config.toml
encoder_depths = [5, 5]
decoder_block = "basic"
nesterov = true
warmup_steps = 270
adamw_weight_decay_other_params = 0
Rows from block 9 of the encoder of a small segmentation model, named by matrix and row number. Rows with one number within an expert belong to one neuron, the router's apart. Each number is 500 + 25 x the weight over its row's rms, rounded and kept within 0 to 999. All counts start at 0. Numbers have three digits each. After the name is the row's rms in percent of the matrix's.
Before each expert's rows are labels from the 100 images, of 14976, where the router gives the expert most weight on average: "colour at peak" is the nearest of a few named colours to the mean colour under the peak. Only what is clearly more common there than usual is listed. The data: small charts drawn from random numbers.
# router: router (encoder.blocks.9.mlp.router.weight, 4x192, trained with AdamW), inputs 0-191
# up: expert up (encoder.blocks.9.mlp.up, 4x96x192), inputs 0-191
# down: expert down (encoder.blocks.9.mlp.down, 4x192x96, transposed), outputs 0-191

# expert 0
colour at peak: black
router.0 098:517524494453491475523488516504469462502544486484514527567474506483527498520500499499463523495539508508532505504487477526467488543519517512522510476505492478483535515458512473493513496469547434473453540496514487533491540491546525449497495476513475518489487508514532518506474470515504459448531478518458495502452488489485483439513485504494500530500497493478491509480509511493515503498490502549449499504465506469502514495490468519510500537501444510464488504486463525475559496519520497525486513490494524487510483535483492557482487517543462486480469536509522443492535497493490468502
up.16 087:535510517508508511510510498508476489543460506481493502501493497531527524525506547512539463472545475515512483443491486514522472541484506459503480499510501503490493522479475528488500516460485474534504480522438488555518508494511459544525504479516487458502500502497471513504533536493489448525469456519558518542481501502506545526463512457490475518471541510454484514511468512490522478460518533520533495476518492534512496507497436452468483470459483459494514508475510471515465503528514545511487474508505497546503513511533532480503495510520517495482513542533485473466509521513483515489
down.16 100:518511495494479483512465537504504512510524476486499493450464462532529530524479501490488492464533500508504502536449490508558483497538450517528478560462504512547548498481497471486499516492516474471531513501525505525500497496473496492499520524504555466465524515488495482495488528585482489509496503484463442491528527523493514516509527478508484489489478503556499531488477521533501536492458529515495493492493470476553469505470472508513490506467508492489501500459530509513516501524491486495471514524504487547499466515534490509490513508462445489508465442514498469469467522456522529503
up.17 096:476440515479518480514516496528517542478523506488474517487498536491477449503500532487527512483507518494524523490497473536524503496488537491498540504496507534488517489486494477472496504485536506518505498448455543521511511494445526502483492474510494488535499514513455502488493472494535483465522514539503493527449504508488522542523453519450455485513503484503501506515524495452430509514463485506484509484485517484439511524515506483510492477506508489482516533464481494518532517483493553444465506519505496500478491514540459470550541514523541517463541547487484482519491510500510515564
down.17 102:531528480509486515506485486507503501513473491480496501516527552482507508501487497502465491520470521477533496454520500490519520462485495480511495522546524480494524450551482552505445533547524495514496458476510479470473525511478476452507499480524481505516525528504480488486474512485501534520493507462519467515482491486493525528510503548500492470473555502473457533533549511469463510487496492506496533448470467459472491546507517530484472509506514496468484463497500499537488522508503507456494536466498476508490542496507540466518560542525518494490542484525471500495444532471504469514
up.18 099:517504455480504533524500536464514489475458539519507531496488523517500541489513494459475476482510513471470484513562478488548498467542517532471476489522484529511542433448523497494496475521530512493535478517456540497501470513512493512501493463435472515481502495466474492506500481510509478451457499554530470542467491474487497550500497516516515518498501510494492480491480505453480489509534517496545524460514522514486484503504490502496493542524523504488522545513528483518523484461484494466486504489502526499502520455486490486476495445511475532514538487536508554488485500510522528483
down.18 098:501507511504526475549514491481470501512484489528547498512533488514495490519512487501489507518479492522491508470525519505526508491521519517500502510488454525531461480519478520512536497478534518480485498530479435507521528496494507483497535490503538474545495508472485512527491556463544495492481482501529531486468471477536493532513477466497471468511530453473495527528507501506478494546504523526525514493500486484546534539489487532461497441493469498487518501510457476521524531497543475506485493547493522487513523497457486432427479497509535522488456523507442464486451495484471506483
up.19 106:545541491486555492550492517541536491481522527486503506515489520531510486494494538496483518468517501513486491506509501470520532452478506505481516475543513479519477507496533480505530501485515512513539498518494481484505539550472496480523502465507461503527501516492505489490483473537516510506520495495538497548487524492499457482505471517486429518476494505510478502474512491483482540486472502490498506469471511463522449552511523509493583490481494500514543509461515475481468501461531452483451510451522475545489514503441472474525495510463533514517478515530489493465488544476481477498
down.19 102:526474475505510476493475509458482497525480531502460500467497482475499472543535511494514467485468512540508489520504457487508509513489524470473477517510453504500522492470486502513485505596451515500472465549517485512502462505494551562480491531511528455507465528517477502489508480477510507508513498526499487481497469540513502479502510535523512505493485459467480486508523490507477462490498472539542477515491511512476483530487539510530456504514481485495516521523514528484515546444530480474499480493490486446501501508498471481520548510507551447517478544493491522547526503537514501522
up.20 103:502490435501526466519477517454524472502502495445538494556538538534458534480517496543492479492505518481490465490490512493480463509514504530498481487491533507517505494516483499517475505509518516484503528503512478497465508481529520468478493474539507514524489523513527471478499489496482500515521532484506534488515505503536505522525514476475492517459514452490542486483489489482465441509501511499533565451498461479529472494503484500453436450504489464503527523476552510502513571488510474495528495566515506468459492571481500519509519502486483493520493487500507518500493499510494497471
down.20 108:508484471479525490507544489486501515465535500548492474543501476507482497517533537508469504485511546487504467525473516525496513475505494501485493508503507473486531543466484459472473435544498509466517507468496496516490532506546527522488481522453509539526514471515519481494508498491504509506497506518482481496549524520489478529508514497490491432482507492509488535491465506467509480491444466511510500501494545426534471464495463489553466512492477478499534439518505502503455517504509494552547482510484514517530476502493504532521470509457471466527517506517498508519502512475543533467
up.21 095:550486505481501511494453452457520517530501522503526505490528468487496519504515481515497516518498496550525474471501494457491459484488499497524554493513493541476458523470521487512518486508509526477471504509518504494500556494532511502459445489498504512502514521438442484532500502514500493501511482511505537489503520519479490508509524477492447502521479491492475489492502489560503521511508534492537518493476482471527516513533511501470512511480489513517496471522531509527487503447472552509491519432471528532546507505482528523529455480460464492460558510454516452460486528521509489503
down.21 098:465521557549515528498434518509548512491487503481508493523485525510498511513499514489502507502501556505523532546497466488462531496485459488518462528503506448488507473475492513452482464464539500532500480525504475492517456517479517508490539478551527489495468474516517477525495500506497513488543495491499537496521488493488461504530532439476467471497496503536511515494480537502553480523467504481501511509493496493535452490531479529512487516520532482492506508453440515528489484495506506481545519525475499487494499539466457491473454503477524526495525464496477485472474536472524501534
up.22 102:498500479469548497521466516515468535497518518487500513525516465491491482528474513506509479482482504485483534515496467514494507506504517479497455504506476509518475517486528537471480488475471478504523489515538477512456570528462471500525506474461534509497544518534519476510537484506531507453476500519531531532486535536513523467515495527529492483478510484491476511473490482525511470461522517455471513464497518523495480485515461494470527487468470454525478536558514516513560471520449503512502482499540561464482486528526512514507505468447513492511488537498519483480472540456494484499
down.22 098:458488528493482487511503542505505512517506493530526550477559507503534504532473486572501571485478525479509507541493445512503459439496468476475506492533500485494518530509474530465483461480509461510508529534505501451458489507506500485518496518510546513478510474490549484537484517530491506507529482470504524490482514501496477490506467481496488465496478488488465536545509456565510510484463544457506520495457521511504523508490501499510491472479534506521502486477487488495492483513527520486508542463513457494504515512528467453471531472492479477530522514532500488465496495495475525512
up.23 101:480507502484489460504481509508522438540493511477506509475480510474555501554473516486514541514466472499490438489516508484470501473478489494481499480497510513498505474517476482480505477499472513479532538492505540508553468552508502518505519528485566513497525512489482454504523500514540499496473495500529515533500437506528505485493474499525542520540515479518475445452519487496507501484471505486517495517446537463499516482495528518499489502509493471482524549507468479483508479508496484509441471475555499470472493518488505523500478538505501505521530575517537484508525533465485489521
down.23 100:470511521462496456505527515537464521505447517478489493480449461497513487562491503522545517509503464514458477489486510479493521539499516486496491495503493506503483484496494503503541487506535528495479501538531511492524533481504546465508526515464549489445511498521480477493503523490505498530478538489487472520506473501509502515483477474518503496473456498505460476476522482575506499498473517442511509519448500536530503484551478495492489495529487487475483538506477502487524475547531480470494528496460517492486485501473558490508519482486488514451472540543541495493550525482514540476

# expert 3
colour at peak: white
router.3 098:464417462529489509478507501470556525509485501481474456455505483495476508487464511471484517546484531509489527486513556473506475536512520512502512510524502497499495510480451486505541496475507465492508500508513533497440515520502502466483541519493508490521462468533513542473485477558474473481517493500539545502551519523497478481494526524473515512457454474482480507516500504473508495458507525466474491537498463508518540522468493448496490504493541480481459504484524513532508489507483513500487506538507494524490499515509431499495481512511467503515492466511536483472487541514528485523
up.16 100:448491462499443502512509543506551488496468506554514491493459500486540514567509492460483540564558469538513492494478498486517463483490519484518496484481535483515542497479524497490481492480476555510485487489510496487502515492486480503468481510464529503504536473502519527505498457539526508502520543533475515514461519516508483455478464498499504520495522506466481544514491475504484500465498510468513491488528541567534476530492496485495490477506490499503487474479498526494528489459503464510486456487470512480511528485460485498496558494515503463482524475530537530470486499527528481516
down.16 109:482523509514508475533455496440528550493505498491484477494525527457532502503499480519492515535522488504531485526476464490513466517481551554520492477514548484487513492507506511499489519459478470529494502489474514476498477504469530541535498515494519497492498532538512483516535505495527458475532487499509470478469484478482464519522453476528512514482477545482527524509516459502459531471498520483505522528455520487483509508474531528474478502509442534500501476530506537496519485521488461492471541501510474465504472507528455426491547491512500505507539476475501495514500459555519483478
up.17 089:509518513489463485496536498503520482449556469510503453533523553508538504459481542538539503477496516525551481488456524462530482484523499499545496551507525508528504459520527513480494537493513492477536476492519527456502463496467564483477451494501503517516486495460476495506567507496473478499499519459480484483492514487491538493499506481507509531510477504518490468467501525498514543486512518454530418515504500511500498493501491481503493479529525517517523465465503484483500500507504443516509508485507506441507519501520475509516528473494482522502476486504510545479490492487451474506
down.17 109:515513523486467512479490524518518543503504534505492491462456469523430478524491484468497512528500496550522477479513499478475526496518494467531490481543462470511516497474506517471527493522520540502529462525550503469492541489491499520507539455505545457570502504493446494480538532514502477510522479497487486468474472506470501515509520509496494517500501464482474505522499508516489532503507472496522449526513494492452506494514506475492484495521505515459494501524522451483471540554519469506505530517495495438463476445504484487536505546481511465540538493481516517489503532479510491511
up.18 110:494524479477460527469523541507517479507498476501509547493506470469500535523488493468489552527511501531522512503514522500516506488520485511466519497495492485481522499526527476545492479519494505489475522525486501487504480544500490524479463461544482509501500494450530471550562486477527549505500501482519524511512486450537524506425548509546511467487496468488483475484469503564487478525520509472528528478486476481483522515494537485445562483474488451494544512507456515508506517481478494518468474487495480465451478507505511492497464538501483495516493470463503480526511492496510520499
down.18 108:491523451484498489487526520510552494503512473529512493480511509463496468514487505426549517512508504485528543502531488497531502510539501487501514501498514511464520524496516525485485467527472491461441495474465499462508486544510506512483532454492509505524507491466470508501589512501516533457488469485499521505472505514497492513476492499524494504556521480524495434493523510470497474547522506479494501511488489500510476493495492445488527457498518494476518540493497476518508514509467490532474484508509519512527462516507455505496438547500475488546503551506439515525468485521513494525
up.19 097:509500527502506527478514517498503506510447547477454441535494540523547501512493524492493496473520508486454486529493506516515492540531509503514498546499495508512486456510480505481502508456489504517539457473482504513486506516480483508477460469510488486509510519535476460493501508561541506560508530492469510502537517519523480514506509476480487559465466490503456483470519487515487510493474520461483479511491509501485484468514548501498509467563504485490509497493499543488520502470532488448465464511470529510493465498460501506518561477469540529485530488481514497462469530536536487524
down.19 113:488483487519460555522513501493513501496435549516464511507500518477526477531492475519530504501499502484482501487500544467495507542473509522453510519523503497507492474515491488493481469495521511495542475535469563517471492512507494540463503463501489494501467526504495538473496489531489482562540517519495475516505487524496450499483466504524476507494497539533533450452509489499481506523513506502441505515489520519531441458530472522533472536527505517478552525520532488461505487471535513484484490514488519494516463507447472486515470482488521487478547510493492463524458469517484506487
up.20 087:484495520536462508520537478462518539490475543520452516507510499474526462472487496482492498521490524525533520516532528496459510451514525520479476502518483485503509495506496489523532493467473553472486495504502519501462484498507502479472519493498511483477448480521528513491495522530478524532512531520521506524484473462514503475487521523524509480465475428482485499551524515485502552423481508512499520503528488478485518528501457430520520509514498493477492541504500479473498512508543499553462479478506525504534508481477481523508516524532462463522494499532550493518469474509450491536
down.20 094:512492477513497520506464515534528481498537554480486474480527529477528492494511546510500554471486515505528532493515522546512504485492504528454472491482485505519473497464549513457470433486457490515478476503464513471498520510537452502540502496480442500485536482491505495494482519484487511542480520423514518505511525471478487512547507496475490493520521484512508501531446521522506524510499524501449498548459490507538486473473514494508527478489535490490468486454482540505505467521480491499535482494506448486515475511475482530493524517519530517531536510510488468543489509512473522480
up.21 084:507501537500474500535542450491503477533517481468430524511518503491492491506505467519494462484477499485533545465494492508519502495503504499465496506490523495544505487467498470488530517488521476533473451545504514533517497515467493516505494516500504511509536499506521535517501528509521490495489508470483511470523480525492455486478483515441496465508527502541498523479483511477530520475501525490488503451477493506552451480481566512482472459505521506512526498504523488480455578550465495522510503490472491481474493520487476463503450495536524524544486481521498457516507574508516515505
down.21 084:499498470504484525518513516514498489521509495532531484442495523498494521471483517471488475523513506509503485513492527495481474521499492521524508501500523506515503512522501542509498508336521523488509531507477550482506423480531533514503463508478471506502471475486462510485504481518492486486481523492533518531565516483446473462501488487494510493497493519477508505496484510492503527485518519509514545478511530504496510518481455528464511503490515496514486505507508527487551479511478496467463527483536501517520500474476526541483482488513490531481473479520509502501488444497534532529
up.22 103:520463492498504530510487487503515510545446491460466496508494553484500495482502511487522521494475502514507465485531553480499457527511531497491542458512535518486497480513498476514496472517516514531549452493516493493495487547478517452496485475492511497505534531467527500537471472531527521492480484553461515480465487490467467508504511472480484503466487474494488520476536492520460484498532491471559515493515497486468484467485471529508487454549510479494484514503510490523494522454532512509526478531532474542462511497508486488586530457498494518521499501492493522514491505508567475494
down.22 092:527534531468464514478520482519538552492506525543479509546530489536501487459517512528537516500493501483528452511466516519465483512472493502479500527474496475504481531466490463489502473550527529479497488531487492512492482471448512489491503492472497502523511550472523523523518512492499479521547503494537524523513493470508488507522516495513515479438506464471490467468541476501500541490505475530466534507533446460513481519522467504543488465507512522527508488520477466508489513485555463552523513508512510533493449496476501499506498485505463510426470511515491483491460488485489477492
up.23 102:509522446496478526451490536511505493473512480520495524512535467486496488451470525499494486469522523502515472480514508508479480483476504507485448488525497530503511461513489502490493493477503515479526468484542457551482513559491506484499497539517516510462530524564515481532487474542538505502525486510527504529492482466503477468543497564484501546433542530509499534458520460471532535491527508484461493485508491479478472476515459469512542518500479477499475485506476517522461527531526530501489477530497487497463505475531504492485481486528534474490509491511496497516503543541477507530
down.23 100:470517502566500462564497532500486477462482476511500478509525490528469475533470461459466524505519508521481485505514505529504495490543474495483482508460508515482471452518484525463460513457525469517481548504512473453518486482499526522522526522495493522481499542466473501495545486533551501478491479504475483455502481504465491544568522518506513496489483521515489535534470510509505474515510511515479490509519527519519509508516498482509497467490477551489499512508510512444497556514442474491507474461574504492486491523474512514492504502513480525505518493485518454482525534501486476494

# expert 2
colour at peak: grey
router.2 102:521459525490477511470544530475486466479496506531469547523523494532485491459490519504482507495545509490482487457461510484543465484499507497493527500501486507544503468512533531507476497524509514526482489532507529450515477503474457503525460464499498507491541511481462471490516525520511534495502485497448482494516501479496515503472468484493447535522524529474523462484520537547481482468534500468543520471524549518514517532485481537487506495447511505498453462491537461478515511515509491492540484495553494529474508466516545474519469497486523461495505499494480525554501478474522490484
up.16 092:468467423513487534517485473472498484456520477471524504542499565520476497515490481493443489569500461456492478509510477503513512491452492532496469490556462523501492496496496506492523473497532485496478512523539462534506470546508469521491552484496474521518500538531537503498535467458481503494504524490492563465515487530555485518523490494513514532466502551529502463519457485493506470494505507533492490510536513523504474498499511504479513511476506463503521480482504492493499544511465451503498492477488487477497526513520489527510466489500508470527518533536483488484509527468503504506
down.16 090:492484471518495495506503502523545453479482509485517493491514537475485536521471532495526504512478520504478483514509453521506486488500517540539488555525529548489481497522495510468465462467531509499495554471492468490531483518471462476509509467537479500495462499533505441522537503521511494502489518487499548499518532500520537506498474467561501537438539521509513485478456526527530508488540500505467515520502517524517511500475488575485515461505484487494480464497452495508459524517453477463473486461509474497505512530477468466494501496493495533512495492546485506505496512466489459490
up.17 099:510537507502477494519497487498524508502494497519515486501473486469548500521500502492544517559526484530545490480500534452488520497504498499520535475504579502567479466527511526508515505499490489524569460511474544458473510481510476434496499524490535548592478486475511504467487482478476488476487462454469480479495526494488482512470511503491500471509516491469503530463518497523522488486489498508541460491523462512478511474468476525491516483488488515486510482477488489527509501506493531517506514485451486477539483452489452503537492487490491485496480494540525489538515505504500523509
down.17 101:527485507502486487516466492496508502474496501460555508525481511466524462522513504453502513527482522461519526472526500474497512505541519514506492468500503500511479465523484521536498547483452482552496544524513510505440490534484455526486502548457530497514466494492477516494511501477517474485511525492504479552498466450492488546522493473506514474480517520510530486470511514501507490510515483503501482465535445526490530520474497483494447522533494558519538555504481460514532483503445514491498523492516489471451508451533485442521525473479487519536498495503504511508511483466482507514
up.18 101:515471521514503563499550524491520514499536467495496458496503485485527497528512538505457515481478483483498492461551529483509523479474459521486488551513558517532502521500524531508457525485479525469529492525520517525494481507494491527525484494515475483490463502481469521479519485466488496483488496477475466433504518534501570477494493448503518458469451496522498486514500498480502452482496505493524451496580495488477524494509512527499536492544508524489503479507500515509493460522476516490516507477517470492495456514495486515489528496529511489466492549544501498503532541466515461494
down.18 100:524491484516502506524497502510512484480502495508515496517513477507555489523428492502437504509503542521505505497501534528548522530540491513492485484490435501516472512500502553520503456489540523525539489489507444535520495527483485462476496499550506492463488487530470492472484477452487531505470474535483495467544506539521511471517493490495487426489455550492498550524490513531509486471503488517510508488503501503490522507515480485513489508482464523438521505501479521519486482481521498518461523511456501494530539473464512528509490513530470486534482441506487512511527514451514495497
up.19 119:461521494477504476500488520514454487455520469491496523473540473485491496522468462487505507526499515520470497505486485558487465517536471522511511500496533486505519548520520441492467524526514523481521515500523526520507464492545489505513521525556511470498450495480490505491505504523483490495511496504535510490528520508477530490518501475472454486516506478538526527503479526496504538475475506529494497518474440461488502503545515502477512503503478496486516450503565469483496541474485546503485495542504514576486447447471479491542489520513506473495498477459492508472525539502484475462
down.19 099:470513489514518516489502483469530478500464475492473509494516513485492471530491479489462515503504503473539551500493472504513501449516541504491456448458537520462529509501496490579525500508496478443484470540504491505516485525522502522499500506547478503474499516491505464476512518520504498490532548510443483447506522551484506501484501512506524492522472453504549506536488524506480562507458522503495479538503517488466499485492456523510545528501469503483492470511500449515499488471513512492466504510512511526509505499497483506488482501495496495459547516484504525440536521490461515564
up.20 099:494509523523531533492552495529482491480512454512541536473485542492496479483508501493498534458537489465502508488484457524540536508512470513513515526507488457500537452512507528494482479496482521504452506525513517491477518516477457470522474521484504501542504482484481435518514477501498492516502503532470492504486468478512457448488528511492458524506513500481526533542519518494497494540513478482541492511441493517466464544526472523485501555525502467512527521472446501479466509484472450529465505543481502505532494499518524520522490486526535486468504526516476475522475478457491525493
down.20 103:531472476471495468461502553497479472561475459516536473504481494529444482531515497486538501516511475491473451462519552443540501489501504511546479549512517502488524460484462519490472491480515509537530497524484509531429527469535526500499481527479510500516531476490511422527465527509534468511467501503497490530455507488510495484517542473503495511457531514474459516542502523503503531536494493500540477532474496499501519518507516475449508507496526480501457520472481522485477519515516495500500523500488490491500518484533519502521502476498463494530483505516484482526516494483486493511
up.21 090:478492489470477447555527508482515548507505505467490525479481476502510504519508487511469465485498465527515514499498479479481479516498555515490483550506497541500453488502499490538536482507536509515510488489488502497492495496521529491478486559505538522509533551517507535513528510486530512501511464509476470503536498507491523467486525458501471479470444498489489468497450531503479493515510516520506513526486528452523521486477496531497476509498492489514475529494492471452517480503515504541488490543488524475445527457422481518507518495495443504493498589504507500501497469478514515457
down.21 094:482454508473521465500444555508483533498488515492491478491439497502517464530529511549516460517533479534504487468470491476516510459449474504496492516493518482549514485488504499484506483498514502553500474519545457486479491496499502513530501503504504567486504503469534486496519536483515452521515492500483485464494513492484485502508504466530479495486503456474511528492521513546505551547527499504493493524518479510539484533479506519519476499524484513519458539518465465484482456532495509529493506469483516511458504474508505512485486495534467523493536498516560474562458521476458504514
up.22 106:484513510469514527521505503474484516506446446469512520508488483525482519528502516478488487514494500468462505544478509490513471522497510488537524517511492469457524468527474495505476494512511501498521531488524523505489468497537504463440525486477450540483513505474448539436466454474489536475483499478505500510490461485518490525509476492467471528484517490501469484499502505471499523499490500528559507518520502511513504543503489472551497522498520536505490491451542552519481481487526510536554490461528518491451508537518507522505483505522522515545512477459515517488497532427513509501
down.22 109:475518511538523482542523507491466524482516484475544492461518503549475492504513466477477459553491531498516478477555509480503515524523513512506480509493469532530518464472486522527525533471549459448538507502498496522503491520521547535481473493493475517490473481447468525490466440482525535533475526504528490512483505478505493515504469491467477506473505467508529512503471522467508529502498474510537498513498490531504498482492482498443510463450501525495545497467485484476547474520481541533511478518508453501490541489477480497475459482537474516510500538512524491493506504516513531472
up.23 108:440506494472487485455486502521518449534505474528506531471476522502529481537499535478470503526504512511461460467494453493506464497501473492512509477489479487520525521486532573496488510499504500509522523529542501504493517514485469509495469519484489478493483478497465482530529451482526511495516484536440487524504505511492495489524488476480516516484488468469513516549526485499518495513498485459505483513474493581485452477512513542531543527525452475493497511491480483500501516508522482524487521465504526484504492485537548521475530526499483540477511498572531462503459500540492514540
down.23 103:509493483511444530471501459487517526488490468515525501505507566532547503509527513519447483524510449528488472482490530498495491469529520468515541497507530492520523571491499518480487465495528484459514535531472512505527494481491482526468503526482476498498474461487480483512474507510509478494487498550489469471471531466497500441473476503485524508515520491487510535531513499484504529503536507516465496517478501521463499539525498517515503534490481502460509511508477501477418492495514500539517499506484510528493515503525509487432507542472503529465475500552459470480477525543492520526

# expert 1
colour at peak: pink
router.1 103:493467507477511553520526476502479553484526482485548495503530506539471508529534496508484504486478461486523514503493489466498509465518494480493514505474456514465484524489462444491505528478457510518514476478484459506511488500462514525523540512531490475477484536499504455470473512443505521519495511495491496485492492490521547524515509493538532435524547489511527520556499450500451463532470504553507472514502492432474484510496507514513520502492506535536509517524511463507463478477508523516498477523502498528531479478517491509479522505453533494508509496455475544478503517505493496458
up.16 108:518460484521481471547491495485525493459525495497510515469505503486475511511539490514511472493484476470551477476428502502466513495533487493481509497513515513512499471468480504482497514526502505526438494509484491490495530491517485444517442493535497505516498503527510433532498535527492476499515475481503490496536487494499531473562488463512540495496494494457531524525481479479507506527490505528505521486492532496546474464548479494501481513484467499495523479504530479478457528512499513550505501488535527471505483507524448512533553491465451506479548517481452540512516491554486509482
down.16 105:530479483454493493496515487510505557522460457504505493491466434482484516541542493491512533505520532501446502478490534519488498496483515506531495516508487532496515509491495513503476505499541487471496502486494503506515495472523515527482507513462521505471518518487499518503540499508523493498481490449526502491514499474508506490457467459510510490506488503473503517481488530475572512501511506551511510510489519554521510516529473519532507458494496514454529540473481530464554460489518514498488500505515516498522498523471539467456479482513494504495419480549409480513499456488474534492
up.17 092:503441478512455506531484479563505524513525501520505522483508481481492503503470511539528498512477462538507471506484519479458511474503537494505539527471504457534502484522477497467492503461515487541548502470467526483472502473515478495525536508527512499534500528494483495479471528478477483504501512545504509490459522528511460515481497524505513530473498496507472484513452497464485474442525513504577475477497505523506533441512484440506562492515517456523521496471529476478479483488509493521499493494461455504471493525551512514511522514478512502512524467518522533505515496474515486533
down.17 093:482540470474483549504483438448519499483489453505514494488535503521469466539498520509524483463509513510505474513512584500499523487481486484500489488469512536487482507517510517504526449488487472522517497494477496532519504515451543478528516484497544504515509461506543476508498511507512483484473530455516476520497509505502481521505476480498476491543484539467509527471526509523522499528525494490528499461538509530545486478469506518466496462464555509490521505512502505492541460496441498537500490514527491549507455514490505506492499447501495549465531503494478449493466486490509520531
up.18 096:490510472472520489536488496483516526513460517499537483525486494521524450470489511483492494502485523488510532466527419512475512481532512469488505479512485528502511495514514521492515533492491516526512514534530451508549497539527488510484506508489455496484505468474471487497464528520505525479495495512497543503493497503526471518489481479545475519472536531476525481490482524508522553544486516463477511512514462480512509473510450477498550470514541450492533473490474477532502531482489485514486510531505591538505481514526503503498493502509441508513547480492477451471490498516468463476
down.18 105:466494486502475492509503459461526513488503470494486518500536514481514503508466508512510502535480504513553491508525458518518532513476523514486524511477545493524515504534460497473470479498554523510495500454505469525492478507487506561459492475450529489531459513511513526516501503526483466462492521505473475480479477558503467518489461544494457477505488506540488529518447464477478482500520503531464507495523506490512542489531482524519518519496562525465500492528434503497526512575501486541503501536506506490470483495524501480489511482507507526509518482468511494526451479467515466520
up.19 088:478473479512490544485454511482510515477471533478460502497479521506499492491496531499519524499454489479516444488500482487493461463543469526524463528521475542533503451502501479498548506560503484472501521527479501505503471516506472524536518505451481501553507499502511450486483545498474490500516526517486498469492473519478527538495531479517546482532512480514553472512451502448522513517514507474500539475547509514489495535490489516483456515529540528489499499520482494483482553486492490497485505493519486520501493445518516526453490511468524527461558489507473493486478522466481511505
down.19 089:490462502452470461466535536522476488504488533505478543515475510518517508519468510481502510474491523518480500539506517478518497488507500486546467535544512505504490474470514490496490516370502497514524493471509496468516482522479540520493523495491498499486500484545465504502531477518495529547528507470528525517520479493461492518499498501460479489523480535493472517523500508495474512548504483521481505526484508521503511538522540499463539475549523518481495530517474483516526509494506472505455481486542489438506520560505514469482497463477511480522473502478508473508459470500487504523
up.20 118:494507491518455518460472478483526544482529488473532491516498494476450470480510489509469463514468511509518512493485550503500502477469508510487497455488525523490514462500501541493478521504520500533524504475536502479525501480414482501525468497506529506510541488498501505521491480537482466494502507540507525498501470488524506510485473519458501562524506510504501505533523501482517542455522480484489486472531471456490471498513512467477545531506492480500484535507460539484499531527473445506474503468562505470522517449533546506486511515518535503512494469476543508525531495503439484505
down.20 114:512479510486472521510499510483480536520539495528541520448486509491494532498505502496491488498502498486478491504525470519463499500524522465500533489565477437532519533465434503530475510562520529514541504497510487539449525493493532483510449519458557529503477506501493472511503489494529533513486475518465512460517481544501512491467536464487525499522495482516483469505491478501518512535502443513508513487502526511494479445536480443474519490502497470501487481498483509484476466517513475497487525465483506532490486514535526464551511488447502500541496521461539513499519495522487491498
up.21 118:515496524492505531491452514507548520508498503461480493503480502508524532509530485499492480498481471536516481515478550534495517520500440485525470477479481489469480519509508486521505506478536505486514496454485470487468525538490504482487490476433499519492455479494512527489519497492536503501508534493520528504492510482471521517520488480501533511493505521491502483518501489497466496521463482504482485519528524479509509539430522476491530494512487481488495596520535511472496508474526527493507487514529536460446464486492491494453556548499512572557471480483523486537474497538498471504
down.21 110:485456511542485508523508531525524495484517527512516506485468468497554531486470495476439479568491476502507488486488509515490496472447472517493506526503478521520509504534532493530478512554494529513507528449476486529479501517489466483502536498495472491517477502528544522476481494474477496502490492544508507529482510515479512462501535503462477483480544526490529460481481533499491509479501470449452515515475536465477515534455506505491460540512530471496517532544512509508455537515507511468531484468523501536514493492478486522485531509504498543507484474489448434499488503531506481504
up.22 085:499513506492479484513550491469487502500497489479525525493510511537501524474469505463545514505514477484458464488489503468484473477502573483523502451484491511462513506537526476496457480462508505535513498491474510486505486481504520503497496527519432527484523484492491513485549487486460508511476495464470509520493466483465506489536541448535472522521539526515491469517502524542497514538518486531530533506518552508496517523499490513466496479528473483507443530495491459477508492478487551491555484491551497531473543524488503491552495481498496517514480521495497519514534440522494529520
down.22 077:454482529500527476520439507538536491482515512478475455517494472468519511532498470505504496538514513495523508505490495548456490545503470511484503521525523538507499485492482523484521467584491503478477530506519502470492487554464472511480505538495530482503463537475496478507494494511519480525478487524512482494496506505506490529499444507501522516511491462445485465478528522483542512502478523529469501504529495520502504492477502517505512492488505550509484482508515513546475458470510468518474504538506490520526492448487551511466523529497464498466507478511448426530491552489490478499
up.23 099:532504489490482479559483496523483484554481502463479455503519478491481485481501497482485485513504483507519520481547524511477478508500484466483477494561502479506477525507426489513481556509520506468540453514482500568477499531498511513498513503526496512489517534496493491538507501497478487511545507496506490497540494512486466487522455477471469509534556455488536501502526504478452532500464477505528499513528489474467489491524497514495549493544436493509514462505524462499470491551497529494488559481458492511528539471501501503521508504475532535502526454489504509518523518486493477489
down.23 105:512525529486560488485540498526465467480510505520451509488525545485511465485501502492485509513500498511495484538438475471506490502475498518461489433482483481508489506474489497529494507456475488511500546522496469559509516500484507479541464531522487509481505491446479498465518519520502492539476488502485551507518485525440465498504499488508471519546505504534523448506487493511536517526514454443474538499487508519481470508502495541514458505477485534493507486521513499579521506524522505470482532520511466487485511490500511537486530490462499533490458512508493473517514517529478535487